From a checkpoint of a small contrastive audio-text model: encoder depths [4, 4, 4, 4].
Rows from block 11 of the audio encoder, named by matrix and row number. Each number is 128 + 32 x the weight over its row's rms, rounded and kept within 0 to 255. All counts start at 0. After the name is the row's rms in percent of the matrix's.
# convs0: expand pointwise conv (encoder.blocks.11.convs.0.weight, 800x200x1), inputs 0-66
convs0.696 092 [175 120 139 118 144  86 127 178 100  88  59 158 165 146 169 136  95 108 152  73 128 146  83 153  99 101 130  76  96 158 136 132 121  60  74 155 135 139  87 173 104 108 129 104 129 115 117  85 140  43 156  86  57 112 100 185 139 163 130 110 172 119 150 139  77 158 115]
convs0.697 105 [113 159 203 186  94 140 142 145 215 159 132 147 136 109  88 117 123  81 136 164 105  87 201  98 112 118 115  95 114 129 167 133  90  89  79  60 115 117  90 132 160 101 149 102 142 151 126 135 112 127 138 133 111 168 128 130 165 154 114 126 150 130 100  70 125 145 144]
convs0.698 084 [152  94  85 140 113 110 103 154 128 215 134 126 168 144 163  61 114 161  95 205  81 114 176 151 125 184 113 132  98 156  95 122 103 107 117 133 103 128  82 106 154 115 107 106 140 133  83 116 156 199  99 194 173 116 105 153  77 124 105 126 138  86 123 150 174 146 113]
convs0.699 090 [154 118  98 111 136  94 139 199 144 115 220  76 151 103 144 128  90 110  79 188 131 133 133 118 124  92 132 162 117 136 123 125 125 110 118 171 178 142 176 118 126 113 196 202 142 150 185 106 143 187 122 132 144  92  61  90 127 135 142 165 125 137 140 118 111 120 152]
convs0.700 091 [168 117 119  93 124 177 124 143 118 135 142 130  61 128  89 116  89  73 123 113  76 142 129 122 102 152 122 164 106  70  98 144 109 165 129 112 103 131  64 137 114 136 157  87 163  61 160 101 121 149 137  54 116 125 176 167 140 109  85 150  88 148 155 142 149 134 139]
convs0.701 096 [100 134 118 153 125 114  98 132 142 116 113 173 125  94 110  61 128 111 156  97 154 159 106 138 154 106 155 121 153 175 104 114  87 100 119 140  88 146  93 120 156 137 124 131  83 142 136  79 155 114 146 138 160 170 141  83 177 160 164 111 148  88 151 103 194 137 144]
convs0.702 101 [147 148 156 155 148 139 194 147 109 183 102  89 123 140 156  83 102 127 165 160  94  62 164 108 160 144  96 121  66 113 105 145 128 112 118 149 177 138 171  93  81 177 190 159 181 119 134 152 109 151 174 140 132 191 112 158  63 123 159  95 105 130 125 150 106 126 192]
convs0.703 091 [204 184 128 126 128 158 155 121 127  84 126  78 130 148  98  99  91 145 136 120 116 136 192 140 191 105  28 136 116 129 110 140 118 109  92  28 132 126 125 125  95 171 141 120 139 147 114 104  80 125 156 144 148 125 142 181 136  89 145 131 141 116 138 152 113 107 132]
convs0.704 109 [134 141 173 120 115  71 154 160 148 133 115 139 119 194 119 111 138  42 146  94  74 142 136 118 136 170 166 187 109 150 108 150  77 101 109 174 187 135 161 125 124 151 115  83 179 138 129 154 165 141 116  76 113  54 110 107 199 164 132 112 102 180 142 124 145 163 128]
convs0.705 090 [109 155 180 161 131 147  84 179 107 142  89 116 174 167 126  88 124 157 159 114  88  87 126 158 164 155 134 147 119 109 111 152  90 109 104 128 175 124 186  94 136 114  98  53  96 121 176  90 137 120  69  82  92 108 115 102 131 102 136 151 107 129 108 129 137 121 172]
convs0.706 085 [114 149 135 116 135 122 150  90 124 179 118 117 138  90 104 136  69  94  85 111  81  76  97 170 144 129  62 125 133 118 166 130 132 131  50 129 124 116 113 140 156 167 122 144 142 139 181 117 111 142 125  99 184 161  93 167  93 118 139 108 138 110 107  73  71  79 166]
convs0.707 107 [132  26 165 149 118 108 111 165 146 169 116 176 109 124 145 170 138 142 133 153  64 123 139 172 120 176  94  99 110  92  79 163 133 150 131 167 143 119 155 128 121  91 120 116 127 135 119  67 117 161 185  79 113 106 125 125 158 140 113  64  48 110 125 112  97 176 105]
convs0.708 072 [ 63 114 159 137  89  78 138 173 153 151 123 147 227 157 128 183 132 253 128 118  77  81 139  76 150 162 100 123 147 100 141 131 196 131 113 135  90 124 125  79 122 147 108 136 152 126 154 122  82 128 122  96 116 118  98 122 134 110 109 142 148 125 190 171 103 117 109]
convs0.709 099 [108  94 105  81 116 153 136 134 107 119 112 163 173 128 213 135 112 103 147 174 144  91 129 123 131 181 118  97 124 121 150 138 187 138 114 112 127 116 159 155 123 156 173 192  51  91 124 128 146  82 147 190 168 166 201 133 136 188 111 136 162 102 115 159 102 148 156]
convs0.710 085 [126 135 149 144 101 143  95 173 120  55  89 120 110 153 113 149  96 142 139 133 147 147  93  88 136 128 122  55 110 171 138 104 115 126 104 134 108 126 107 135 123 136 132  98 145  57 119 147 100 138  69 162 170  95  77 143 143 127 182 188 142  63 159 131  92 136 142]
convs0.711 102 [189 152 130 116  97 107 139 166 141 154 112 173 151 124 117  95 123 133 108 136 167 133 128  92 163 198 133 147 182 103  84 163 110 115 133 114 115  94 135 127 155 135 159 109  99 100 173  99 128  57 118 167  95 124 102  78 166 158 134 179 131 127  82  96 112  55 187]
convs0.712 095 [130 112 127 131 160  83 122 146 138  93 148 138 148 115  83 183 139 122 152 159 153 160 130  76  76 197 101 121 118  62 171 124 168 174 168 140 136 110 149 146 129 155  94  72 125 154 123 118 108 111 193 100 147  84 170 135 176  62  53 103  85 146 114 133 175 145 155]
convs0.713 080 [153 152 105  87 144 145 169 131 130 147  91 139 128 162  89 144 132 149 121 132 100 108 118  97 126 110 128 139 141  79  98  92 117  91 155 142 151  91 130 107 143 173 142  86 184 166 138 124 154  69 101  68 125 113  86  87  97  90 165 114 203 130 130 178 120 153 130]
convs0.714 098 [131  97 134  97  74 110 103 118  97  68 142 167 148  83  78 101  97  92 155  48  84 155 157 146 115 116 137 158 143 140 113  62 178 154 125  97 175 174 119 175 124 131 116 161 111 108 155 150  87 109 145 150  82 152 111 148  92 176 117 153 182 133 115 104 132  81 160]
convs0.715 092 [157 110 106 162 117  84 109 186 125 147 118 108 173 122  79 142 202 122 120 139 126 110  85 183 140 141 122  91  87 108 104 151  77 130 148 148 123 148  86 143 169 142 115 140 116 153  81 133 139 175  36 129 117 180 105  73  94 152 118 141  87  98 147 185 141  90  83]
convs0.716 084 [ 98  97 150 108 172 153 162 121 149 107  76 104 170 181  57 115 122 187  53 127 108  98  81 113 132 153  96 148 121 106  96  75 150 145 115  88 133 139 123  89 130 127 167 118 132 177 151 119 187 102 198 109  84 100 138 197 122 127 112 173 110  91 106 181 163  55  93]
convs0.717 098 [ 64 122 105 128 106 146 168 160 157  89 140 154 127  97 154  92 158 148  91 109 117  39 124 130 172 169 129 119 155 107  93 176 115  99 151 159 135 231 139 141 125 123 120 107 120 167 168 139 107 187 145 174  70 120  89  72  89 139  46 153  58 152 123 142 142 170 142]
convs0.718 091 [156 121 166 153 112 105 150 123 103 128  83  73 122 194 157 129 140 138 193  96 160 164 157 142 106 128 103  82  91 135  98  86 109 195 116 154 162 122 149 157  69  74 105 142  94 120 106 149 138 139 110 150 173 153 138 159  94  73 162 110  96 113 105 179  90 128 113]
convs0.719 106 [162  54 179 108 120  90  84 161 143  94 103 107 171  99 130 177 114 117 119 117 185  70  91 135 140 125  92 134  53  79  88 115 142 125 123 152 138 192 208 219 142 135 109 128 171 117 116  53 176 128 130 159 177 190 137 154 141  77  86 130  71 105 187 136 111  88 149]
convs0.720 106 [181 117  92 172 115 135 112 158 123  84 167 105  92 176 166 139 192 135 178  68 177 139  52  95 171 150 116 126  49 101  96 130 106 123 143 102 162  91  92 134 104 139 145 160 154  76  92 144 131  96  86 163 107 116 112 146 137  97  94  97 148 192  85  42 153 134 177]
convs0.721 095 [140 120 129  59 175 124 110 103  99 153  44 125  97  71 132 107 121 158 140 134 139 123  66 149 114  85 158 125 130 156 164  97 160 131 115 129 180 127 105 166  96 134 151 134  87 132 149 121 110 127 166 178 116 108 127 115 183 131 102 120  93 123 126 137 135 109 111]
convs0.722 092 [164 122 115  70 164  77  92  80 110  84 170 109 110  42 146  97  99 179 188 112 124 102  87 174 114 137 135 150 138 102 175 142 141 146 142 168 178  98 101 119 125 152 139 148 128 140 136 112  93 139 109 130 129 117 132 120 125 102 196 196 135 160 122 129 143 123 145]
convs0.723 106 [ 97 152 110 133 132 197  99  84 111 145 135  95 115 120 130 112 139  92 124 115 162  95  48 148 123  58 132 130 123 150 121 137 200 149 144  96 130 131 124 124  93 114 130 163 120 149 121 122 149  98 124 142 169 141 116 148 155 129  68 102 108  75 180 126 146 161 168]
convs0.724 114 [131 173 167 125 166 127 104  90 122 128 109 171 146 153 120 105  74 129 105 138 152  82 100 128 133  92 128 175  46 151 152 173 112 147 142 201 178 132  97  67 122  91 125  91 140 116 149 170 116 156 136 126 190  73 124 161  47 136 115 113 120 102 129 123 117 143 138]
convs0.725 100 [100 144  88 130 139 140 113  99 124 155 145 175 139 150  42 113 156 129 164 159 116 184 125 159 125 134 160 132 116 161 102 131 102 154  93 144  80 175 100 157 127 103 114 149 179 104 146 135 116 138 113  80 110 140 111 168 129 141 126 149 176  75 132 132 120  58 189]
convs0.726 091 [177 130  89 124 119 102 167 115 139 119 152 129 185 127 112 166 152 150  81 144 162 145 114  92 128 172 149 100 139 179 137 176 100 125  49 149 171  59 164 121 138  71  76  91 140 117  94 160 120  70 120 126 124 164 151 156  99 183  80 114 137  69 169 100 190 145 124]
convs0.727 083 [154  73 126  78 163 121  97 124 125  97 145 154 132  95 146  84  87 185 141 116 176 103  75 157 154 175 156  96 147  93 155  89 156  85 108 145 140 146 116 109 140 183 145 194 100 150 127  89 120 157 128 107 150 117 121 122 135  86 107 112  81 138 177 150 136  82 150]
convs0.728 094 [114 116 136 142 160 160 134 118 143 173 194 150 138 119 124 159 172 159  67 165 141 201  71  52 117 118 114  82 120 130 120 189 151 123 120 129 118 115 134 124 131 148 104 158 131 111 174  91 118 107 156 110 113 159 148 127 112 127 151 190 138 140 111  89 125 143 121]
convs0.729 080 [170 138  88 124 118 167  69 134  65 169 108 115 184 145 138 148 137 136 170  83 180 105 121 131  94  81 124 166 104 177 118 121 145 130 100 162 160  93 195 173 138 132 164 123 103 128 146 120  90 128 129 111  81 120  95 194 172 134 162 189  93 110 102 159 127 143 176]
convs0.730 100 [114  94 114 103 141 186 148 124 154 132 141  76 158  98 140 170  39  90 164 121 159 107 137  78 134 164 108  99  88 124 138 103 135 141 131 146 195  65 107 185 163 119  92 174  76 133 159 142  92  83 133 218  92 104 112  93 129 149  47 142 123 123 142 124 165 171 116]
convs0.731 077 [141  51  88 135 165 125  78 147  76 122 120 117  84  96 125 151  95 138 158  93 125  45  31  94 109 121 144 151 139 105  86 173  86 188 154 174 137 130 172 113 152 143 137 112 122 142  83 145 133 158 119 161 122 159 146 188 127 116 140 131  87  53 179 104  92 135  74]
convs0.732 088 [170 158 136 126 123 140  90  95 166 151 104 202  97 105 111 129 103  98 168 120 113 134  60 101 156  86 145 104  88  97 124 166 149 105 156 136 122 118  60 179  99  99 109 149 130 107  99 129 142 142 139 137 158  88 144 121 128 143 147 154 114 183 110 150 147 162 118]
convs0.733 113 [ 94  34 169 107  96 176  60 113 108 133  99  89 133  93 107 134 101 187 149  59 226 173 126 112  96 111 118 116  89  76 178 142 160 133  89  77 116 127 185 144 176 111 136  88  76 121 142 158 121 132  89 120  91 137 134 124 145 136  77 101 135 117  87 110 161 103 135]
convs0.734 080 [ 96  56 158 158 131 114  81 134 115 134 104 130 142 129 138  81 125 142 125  80 179  87 154  66 106 182 140 135 127 151 124 127 135 110  87 102 148 159  94 112 109  98 114 143 153 109 173 170 150 107 103  88 124 125 120 110 135 137  91 109  97  85  99 106 166  67  95]
convs0.735 101 [122 213 117 182 126 210 117 128 154 133 162  68  96 132 138 136 145 136 174 157 121  90 122 148 180 121  83 148 169 111 109  81 116 130 124 172 199 131 169 111 144  91  71 126 103 102 122 127 120  88  85 146  94 175 111 147 103 180 151 152 187 133 155  86 125 118 136]
convs0.736 092 [132 105 119 170 135 165  85 154 143  86 163 123 152 167 127  81 149 131 151 147 161 144  60 158 176 182 184 115 152  98 114 139 121 102 101 126  96  71  50 109  98 109 139  80  68  84  78 117 149  87 150 141 122 114 184  53 125 122 150 141 105  88  89 106 158 183  97]
convs0.737 090 [165  89  97 133 148 184 107 169 124 128  93 133 126 126 109 153 112 193 118 120 136 143 190 141  82 193 140 152 176 108 133 127 170  98 110 169 173 139 129 136 133 135 125   0 194 173 136  59 114 135 149 117 106 219 104  49 125 114 118 150 105 216 141 120 143 125 193]
convs0.738 109 [136 108 164 188 137  98 139  95 128 129 166 150  82 163 147 199 177 119  99 132  88 110  97 178 163 133 141 113 155  68  68 148  86  96 144 151 166 174 172  78 118 155 125 109 159 174 130 105 164 154 137 164 113 143  83  86 122 149 104 165  94  69 134 129  99  95 139]
convs0.739 083 [130 117  39 158 102  82  98 132 131 105 126 130 110 144 194 149 137  93 103 145 145 151 136 135  85 128 103  59 217 129 174 108 132 133  63 120 119 135 117 107 112  90 121 164 157 136 105 106 128 150 170 107 102 156 172  70 139  38 112 159 116 107 121  88 163 193 126]
convs0.740 081 [106 138  93 144 118 115 152 134 150 131 115 117 143 122  97 132 120 137 111 111 134 169 123 101 140 143  98  72  98 128 105 134  94 153 167  82  95 139 167 123 155 122  91 115 100 161 136 105 113 102 172 189 107 132 116 177 135 139 142 158 150 117  83 102  97 144  88]
convs0.741 112 [160 116 128 133  75  86 118  80 106 128 130 111 109 145 101 160 173 187 155 198 139 104 136 153 129 179 139  51 177  99 109  87 115 183  62  90 165 170 111 160  84 137 118 109  97 120 131 143 154 133  99  74  88 215 142 159 158 121 133 127 145  74 140 118 107 140 158]
convs0.742 098 [133 125 130 148 175 133  99 168 167 109 127  87 108 128 156  76 148 150  63  91 175  83  89 110  90  93  79 180 116 157 137 126 119 127  34 131 136 126 163 132 142  69 134 127 133 145 165 139  93 123  75  87 169 141  72 129 137 124 140 172 123 152  97 153 150  96  76]
convs0.743 098 [113 154 120 155 184  83 119  89 110 145 156 195  69 101 122 127  75 145 176 120 165 122 138 120 126 108 192 107 123 108 165 158  91 112  77  90 161 131 121 136 110 134 144 105 171  87  96 113 140 166 147 175 158 164 143  84 105 145  90 106 180 128 163 135 141 180 177]
convs0.744 087 [185 122 169 109 112 154 162 158  99  52 145 154  54 148 134 129 117 171 164 117 123 118 152 135 150 195 147  93 200 118 103 122 132  87 100 191 102  89  81 115 146 109  78 113 132 117 142 130 115 137 107 113  89 138 139 176 175 184 138 152  63 130 166 152 131 138 141]
convs0.745 089 [ 64 155 152 118 102 145 141 103 155  99 112 149 132  98 134  96 118 152 180 156 110 108 109  34 145 142 212 125 100 122 129 101  81  79 118 172 136 110 109 183 135 194 110 156 184  93 102 147 132 159 126 114 125 166 153 108 180 153  85 137  92 121 106 144  96 106 115]
convs0.746 110 [158 108 145 158 107  45 133 176 133 148 108  72 155  76 117 144 154 113 147 135 135 107  75  73 178  89 159 126 130 116  99 124 140 134  72 133 143 180  87 134 117 185 117 120 164 103 135 167  98 113 132  94  74 142 169  74 105 109 169  68 114  98 151  83  76 115 168]
convs0.747 101 [121 133 118 155 146 132 139  73 161 186  95  81  95 158 101 136 135  99 102  54 118 128 149  86  79 113 157 103  94 154 112 119 113 169 116 140 104  96 115 134 146  93 135 177 180  46 109 158 113 177 161 132 111 120 164 105 145 100 131 144 161 191 129  76 157 129 113]
convs0.748 095 [109 112 121  95  83 108  93 115  86 121 136 155 114 135 157  90 151 155 128 114 171 177  99 119  96 142 218 124 143 151 133 177 180  85 112 135 168 114 211 116 163 152 138 143 100 118 135 139  94 132 125 147 110 101 125 136 135 164 148 152 106  95 143 107 148 109 137]
convs0.749 114 [157 142 116 119 115 114 132 148 146 135 215  74 136 147 111 138 160 126 162 106 114 152 102 164  90 144 124  96 107 141 141 141  91 144 122  86 140 128 109 139 193 143 145 127 149 185 130 161 125 147 122 108  75 142 118  89 119 142  81 125  29 104  98 130 128 132  83]
convs0.750 077 [149 176 129 124 156 133  87 154  85 127 102 117 142 125 146 166  99  66 127 115  96 117 126 163 102 130 153 142  85 102 133  98 103 139  90 146 115 187 128  79 131 169  65  88 105 118 185  89 111 102 124  66 155 144  81 155 151 128 147  81 110  99 116 109 143 147  61]
convs0.751 086 [119  89 106 162 156 103  98 110 168 113 141 124 179 119 110 171 115 103 113 119 176 140  96 109 127 114 175  72 154 185 156 140  99  96 109 121 132 101 165  63 120 145 135 147 163 145 102  93 189 112  38 126 130 136 126 139 115 191  55 161 149 122 133 118 141 135 139]
convs0.752 097 [106 173 162 106 101 110 173 118  65 149  75 123 145  95 121 114  83 171 159  72 156 114 166 125  99 172 124 103 142  96 109 135 146 147 144 158 119 105 182 153 146 160 135  88 141 110 155 150 117 135 119  64 101 127  92 160 138 170  97 134  89 124 221 106 133 146 109]
convs0.753 120 [132 107 172 148 121 177  77 104 100 127 134 140 148 132 133 127 152  73 108 127 108 141 122 110 102  70  49 109 171 139 122 100 248  39 165 176 172  70 118  79 141 107 105 115 138 106 103 150 110 181 128 170 116 184 144  78 210 147 164 140 119 139 125 168 158 140 100]
convs0.754 121 [ 73  64 206 188 169 153  96 157  93  73  98  63 149 147 182 137 131  95 103  71 161 126  80 168 202  99 116 163 115 107  89 182 145  79 172  73 100 130 171 124 153 113 108 152  92 179 127 126 155 146  96 153 124 180 116 157 138 131 136 154  73 118 144 135 167 129 142]
convs0.755 094 [126  66 115 108 176 148  68 177 130 131 113 147 152 168 150 132 151 111 126  82 119 112 115  97 171 135 164 108  68 139 133 147  92  48 106  57  79 119 118 119 155 100  79  94 167 163 105  64 114 124  93  93 113 114 102 142 118 138  79  43  96 129 156 139 128 113  65]
convs0.756 111 [117  97 145 103  97 122 117 115  91 103 134 112 118  97  96 124  93 147 159  77 128 138 130 155  86 108 121 105 141 141 135 139 169  81 111 139 154 117 115 187 144 123  72 160 147 118  98 134 136 141 143  76 115  54 119  77 124 150  89 105 132 133 119  84 159  86 112]
convs0.757 090 [164 118 103 119 123 120 145 114 174 157 133 153 192 121 124 123 110 169  97 164  63 200 121  46 171 119 136  88 108 117 168 139 116 157  78 177 125 140  85 142 118  82  96 151 126 108 123 155  92 104 157 110  66 156 164 140 117 125  99 185 144 131 195 131 106 109 108]
convs0.758 076 [117 146 132 127 162 172 179  83 127 144  83 117  86 140  70 122 159 152 136  89 159 202 105  92 165 128 132  96 133  94 179 118 138 174 134 115 123 140 179 133 145 121 155  79  99 154 139 132  96  93  74  87 151 159 167  70 151 106 152 130 127  88 139 134 101 143 131]
convs0.759 094 [106 132 118 107 142 167 117 157 173  74 194  91 191 120 131  61  80  96  81 131  75 135  98 104  86  66 107 139 120 116 157 125 141  90  94 161 100 158 122 108 137 139  54 168 124 147  95 128 159 163 161 137 114 131  88  58 129 158 131 173 159 133 110 178 125 122 102]
convs0.760 081 [156 111  75 136 135 151  91 189  95  94 157  73 154 132  96 136 147 133 145  95 103 139  98 151  99 129  97 107 143 130  61 126  97  59 135 100 166 120 134  61 170 127 118  68 119 107 144  93 135 148 152 129 169 133 125 156 140 163 169 156 104 121 178 132 142  99  55]
convs0.761 093 [168 148 137  97 119 166 160 172 135 121  92 137  87  81 164 126 144 151 132 196 102  61 181 150 127 132 132 174 120  99 114 128  97 115 171 157 190 109 140  81 170 159 120 112 129 139 108 106 219  86 126 108 117 129 138  99 157  84 166 146  78 136 150 122 117 115 152]
convs0.762 097 [108  57  44  67 129 121 115  68 189 191 167 141 136 159 116  80 129 114  56 116  57 119 110  65 123 124 136 117 105 146  91 114 157 161 110 140 155 133 114 183  89 119 165 144  98 166 121 120 131 135 128 150 116  44 115 128 119 173 163 159  83 150 103 137 143 113  77]
convs0.763 100 [124 148  59 137 142  89  87 118  70 134  98 130 138 154 108 146 102  75 114 137 145 121 120 123 111 144 124  87 110 122 142 123  78 160 129  84  98 182 105  49 101 149 162 122 178 108 124 100 171 120  78 132 120 119 184 118 110 100 117 102 160 108 193 173 165  85 143]
convs0.764 090 [126 135  79 159 140 176 126 135 126 167 164 163 170 181 131 105 168 161  78 113 162 130 176 183 135 121 172 126 130 160 139 111  90 183 138  93  73 191  93 129 144 134 141 136 127 160  74 180 138 133 138 137 170 103 120  60  64 135  57  69 150 166 129 147 140 113 106]
convs0.765 124 [ 38 135  88 146 155  98 158  96  47 146 126 134  99  78 128 132 130 140 144 108 169 144 136 160 162 161 133 125 107  91 112 153 117 131 109 162 152 156  98  95 131 126  93  93 134 156 156  52  93 102 174  86  72 145 111  79 149  92  88 120 119  85 150 170 161  52 162]
convs0.766 092 [ 94 181 170 113  88  93 160 121 118 140 122 129 122 112  96 195 164  94 140 119  85 139 219  88 102 160 170  95 190 123 132 149 137 157 126 126 169  97 175 125 143 121 110 145 127  80  94 182 139 136  94 130 150 120 137  61 195 167 135 149 139 161 158 107 169 157  79]
convs0.767 095 [ 75  93 129 150 146 102 102 108  91 106 157 131  88  68 159 172 121 137 112 176 144 178  77 102  73  97 107 160  67 161 139 125 144 151 112 115 178  94  85  97 119  98 130 142 147 148  84 132 133 122 150 115 152 125 118 153  87 130 110 114 133 121 144 131  94 171 104]
convs0.768 091 [156 106 198 124 159 187  91 120 147  62 160 187 124 111 186 126 112 141 170 184 143 113 115 113 168 170 142 120 163 112 189 115 159 172 139  70 141 137 180 105  67  80 189 118 106 115 175 123 115 110 160 131  86 109 114 113  76 157 103 118 108 131  96 101 142 111 221]
convs0.769 103 [157  92 172 152 123 144 132 143  87 156 112 115 148  73 110 191 115 124 154 128 160  67 187 164 123 105 118 102 151 129 171 105 141 180 125 136 181 137 134 153 167 132 153 111 173 123 169 159 166 104 217 173  95 189  89 169 134 103  85 137  80 132  81  96 114 134  56]
convs0.770 089 [145 109 128  80  98 148 124 112 149 104  60 139 165 103 164 109 122 139 159 135 116 104 135 172 128 102 178 128 133 144 137 209 122 196  84 165 190 145 115 129  65 133 155 129 145 116 122 112 154 102 103 122 156 116 159 137 120 119 182  90 168 145 121  49 172  93 172]
convs0.771 107 [130  53  57  90 146  88 109  97 117 132 135 116 164 147 137 106 130  90 149 141  98 166 154 175 112 144 119 135 122 178 138 184 107 136 141 103 214 117  70  22 117 116 131  88 114  77 115 113 147 112 134 172 129  71 131 114  86 127  94 173 158 111 129 143 185 130 108]
convs0.772 086 [ 71 196  57 115 101 130 160  91 102 106 144 110 107 128 113  85 151 187 113  90 159 129 131 109 130  64 126 107 189 128 130 155 145 154  94 129 148 117 121 158 192 109 132 156 137  93 152 144 158  98 133 136 120 135 153 126 118 141 151 178 116 122  94 161 133 145 161]
convs0.773 107 [107  45  75 171 114 139 129 160 164 185 181 126 158  90 153 198 117 136 127 185 141 142 116  87  64  64 162 119 133 105  89 134 122 197 169 168 138 126 175 161 113  62 114 130 107 122 187 159 184 149 150 152 178 214 135 152 112 157 192 155 124 159 152 109 126 135 115]
convs0.774 111 [136 168 171 110 168  90  75 145  79  72  73 178 134 108  70 118 111 117 109 115 118 127  78 121 100 144 149 150 138 158 183 138  98 132 169 121 106  76 159 140  93 121 175 105 155 124 113 106 167 168 142 144 116 109 156  76 114 168 138 161 128 110 154 113  99 124  95]
convs0.775 094 [131 205 140 135 162 169  76  97  90 219  90 170 151  92 128 159 107 132 134 118  95 106 111 181 112 154 145  81 134 120  67 174 159 177 151  93  75 113 110 143 115 106 163 165 163 131 135 145 106 172  85 224 153 140 152 117 160 134 135  83 165 207 171 129 118 139 145]
convs0.776 079 [161 206 193 173 123 120 116  91 156 160 126  83 171  94  89 154 163 142  97 164 161  76  89 129 129 144 134 142 127  86 164 135 118 146  97 128 180  64 146 108 161 124  83  90 183  80 139  69 131  92 168  80 118 176 150 166 101 118 117 101  72 117  75 105 124 142  93]
convs0.777 115 [171 195 138  89 143  95 119 148 138  48 122 142 137 131  97 131 159 122 180 165 119  63 118  60 125 198  93 127 138 114 119 190 133 114 121 198 148 131 172 151 135 143  98 145 167 124 207  92 102 154  90 107  55 112  65 143 207 125 112  99 116  61 132 162 147 171 112]
convs0.778 121 [139  85 153 171 107  71  82 129 147 118 140 121 138 108 132 154 148  89 122 136 156  69 131 104  86  36 139 127 184 148 182 131 121 126 159 161 100 149  87 117 147 142 193 137  88  81 143 144 111 141 122 147 146 172 149  90 170 110 132 147  68  79 120  99 126  84 103]
convs0.779 077 [109 133 139 141 103 117 125 150  95 111 100 108 147 121  87  84  99 182 123 156 105  90 175 123 104  63  82 102 143  88 169 141 152 173 130 151 112 136 135 133  88 144 210 112 135 110 165 167 125 138 108 127 131 175 134 168 145 104 147 106 175  58 109 126 189  87 113]
convs0.780 103 [121 132 114 114  85 175  93 169 116 153 111 134  60  35 156 124 121  91 115  93 111  93 191 117 112 159 177 151  82 134  79 114 144  75 128 171  95 104  82 114 113 131 100 117 141 111 127 118 188 195  73  69 119 141 158 120 107 128 111  53 116 136 182  67 124 143 126]
convs0.781 103 [135 105 104  83 131 199 102 132  90 163  66 119 117 118 112 154 124 113 161 112 137 108 128 116  72 127 137 126 171 122 183 114 117 120  72 135 140 181 186 123 136 154  91 121 173 104 137 141 154 128 127 167 112 127 113 121 134 142  92  59  98 117 164 161 115 166 145]
convs0.782 100 [115 123 102  67 140 120 151 154 122 153 110 125 185  91 136 146 120 212 149 154 147  79 133 144 143 116 154  95 108  96 107 106  96 160 109 153 104 117 116 113  90  85  68  99 134 180 144  98  84 106 108 138 126 191  88 109 105 132 117 118 172 119 115 102 162 165 127]
convs0.783 086 [ 79 123  83 115 200 108 114 132 135 167 101 177 125 149 151 184 143 136 117 176 148 118  83  90 150 195 100 154 119 158 137 144  83  69  86 101 127 111 113 222 147  83 118 140  87 102 143  51  90 137 156 136 140 162  93 127 128  97 136  97  34 142 112 175 149 170 112]
convs0.784 085 [125 111 132 136 131 109 163 143 119 115 101 133 133 192 118 130 176 129 142 157 125 105 103 102 179 134 166 151 106 147 135 133 164 144  78  70 109 130 124 136 139 165 158 186 117 130 100 165 150 148 127 159 117 119 177  84 102 109  80 122 164 116 115 162 145 129 143]
convs0.785 111 [125 152 114 126 190 113 118 157 164 152 100 160 131  62  77 143 121 128  85 131 130 136 158 175 118 138  84 128 175 160 157 126 120 129 206 182  90 144 115 143 163 181 126 140  50  81 167  92 158 131 123  91 138 134 191  96 147 120 118 198 183 148 138 182 155 137 109]
convs0.786 104 [160  91 214 108 125 136 161  85 135 138 149  84  94 148 135 157 128 138 160 154  92 155 167 109 109  68 152 149 195 159  60 163 142 102  82 122 130 148 104  78 152  96 105 145  99  71 120  68 113 188 116 192 127 187 134 126 144 153 136 184 150 129 180 170  80 114 114]
convs0.787 105 [107  90  89  96 104 167 144 144  86  90 183  68 106 146 152  52 183 140 104 130 127 117 110 124 119  94 102 161 122 118 111 100 125 143  86 108 145 117 176 143 146  83  79 122  86 151 159 119  54 118 172 128 132 124 171  87 135 161  97 106 100 108 126 156 116 127 104]
convs0.788 079 [ 76 177 166 112 162 122 136  74 174 131 136 148 136 138 176  85 192 152 126 109 177  71 144 119 114  67 162 128 104 120 144 119 129 142 113 117 124 176 157 188 124 156 127 118 134 161 102 122 126 154 141  73 129 115 158 122 160 140 139 147 123 112  51 129 174 163 132]
convs0.789 101 [110 110 148 132  90  91  94 125 111 168 113 154  97  79 100 107 126 190 129 163 140 124 117  90 113  96 117  92  99 130 157 146 122  83 149 173  99 154 181 108 104 117 106 167  99 139 117  90 194 128 134 109 138 103 154 171 130 158 133 161 104 146 113 129 154 148 204]
convs0.790 116 [140 144 214 189 158 151 156 100 160 127 108 135 149  75  65  69 169 160 147 126 134 126 176 157 129 109 121 120 146 113 120 140  99 111 131 186 178 152 144 136  95 193 109 157 177 143 106 120 131 134 176 108  58 122 108 126 155 145  98 121  85  70 101  92 110 126  90]
convs0.791 093 [140 140 146 137 116  89 136 116 128 141 103 157 101  96 116 129 158 121 159  77  45  75 124 116 101  93 125 124 119 136  97 102 182 173 104 123 117 116 133 169 113 150 118 134 121 135 150 117 148 127 192 124 143 124 102 122 168  84 123 136 226 109 171 156 154 130 185]
convs0.792 113 [170 117 112 104 170 106 127 123 114 138 176  88  99 152 143  72 121 112 156 169 153 164  91 145 132 159  85 116  98 166 148 104 141 148  87 126  95 162 140  90 140 148 116 122 140 109 150  57 163 112 181 110 143 102 132 144 147 122 162 118 128 123 139 153 131  99 144]
convs0.793 104 [163 181 148 101 113 185 143 109  89 135 158  59 156  90 123  59 152 131 109 116 168 110 118  82  71  91 139 118 178  68 123 183 150 186  86 134 126 170 123 165 109 125 102 158 155 117 137 119 114 107  84 122 109 147  97 132 123  89 190 141 150 158 106 136  69 131 118]
convs0.794 108 [134  94 176 151 122  64 154 134 153 133 110 107 111 136 144 109 129 152 134 146 156 163 109 165 132 142 165 178 113 120 142 123 134 173 135 108 130 102 176 161 156  72 120 151 142 113 119 142 177 162  97  99 126 116 123  60 146 175 141 146 122 137  94 133 118 118  79]
convs0.795 105 [105 223 151 136 138 135  86 137  96 123 122 114 119 150 131 174 191 113 132 151 127  71  89 123 127 132 156 111 120 136 152 185 117 123 137 144  84  98 136 177 120  95 164 127  79 179 189 125 114 103 136  84 158  89 147 184  95 190 172 119 176 100  86 161 129 123 121]
convs0.796 114 [143 150 181 110 171 126 128 131  99 103 126 105 165  67 140 151  81 141  97  85  97 155 111 163 117  80 103 132 128 106 139 202 108 136 155 176  95 125 130 115 136 144 117 117 147 174 119 101 115  55 110  89 152 128 114 130 148 149 145 176 125 183 118 120 159 159 103]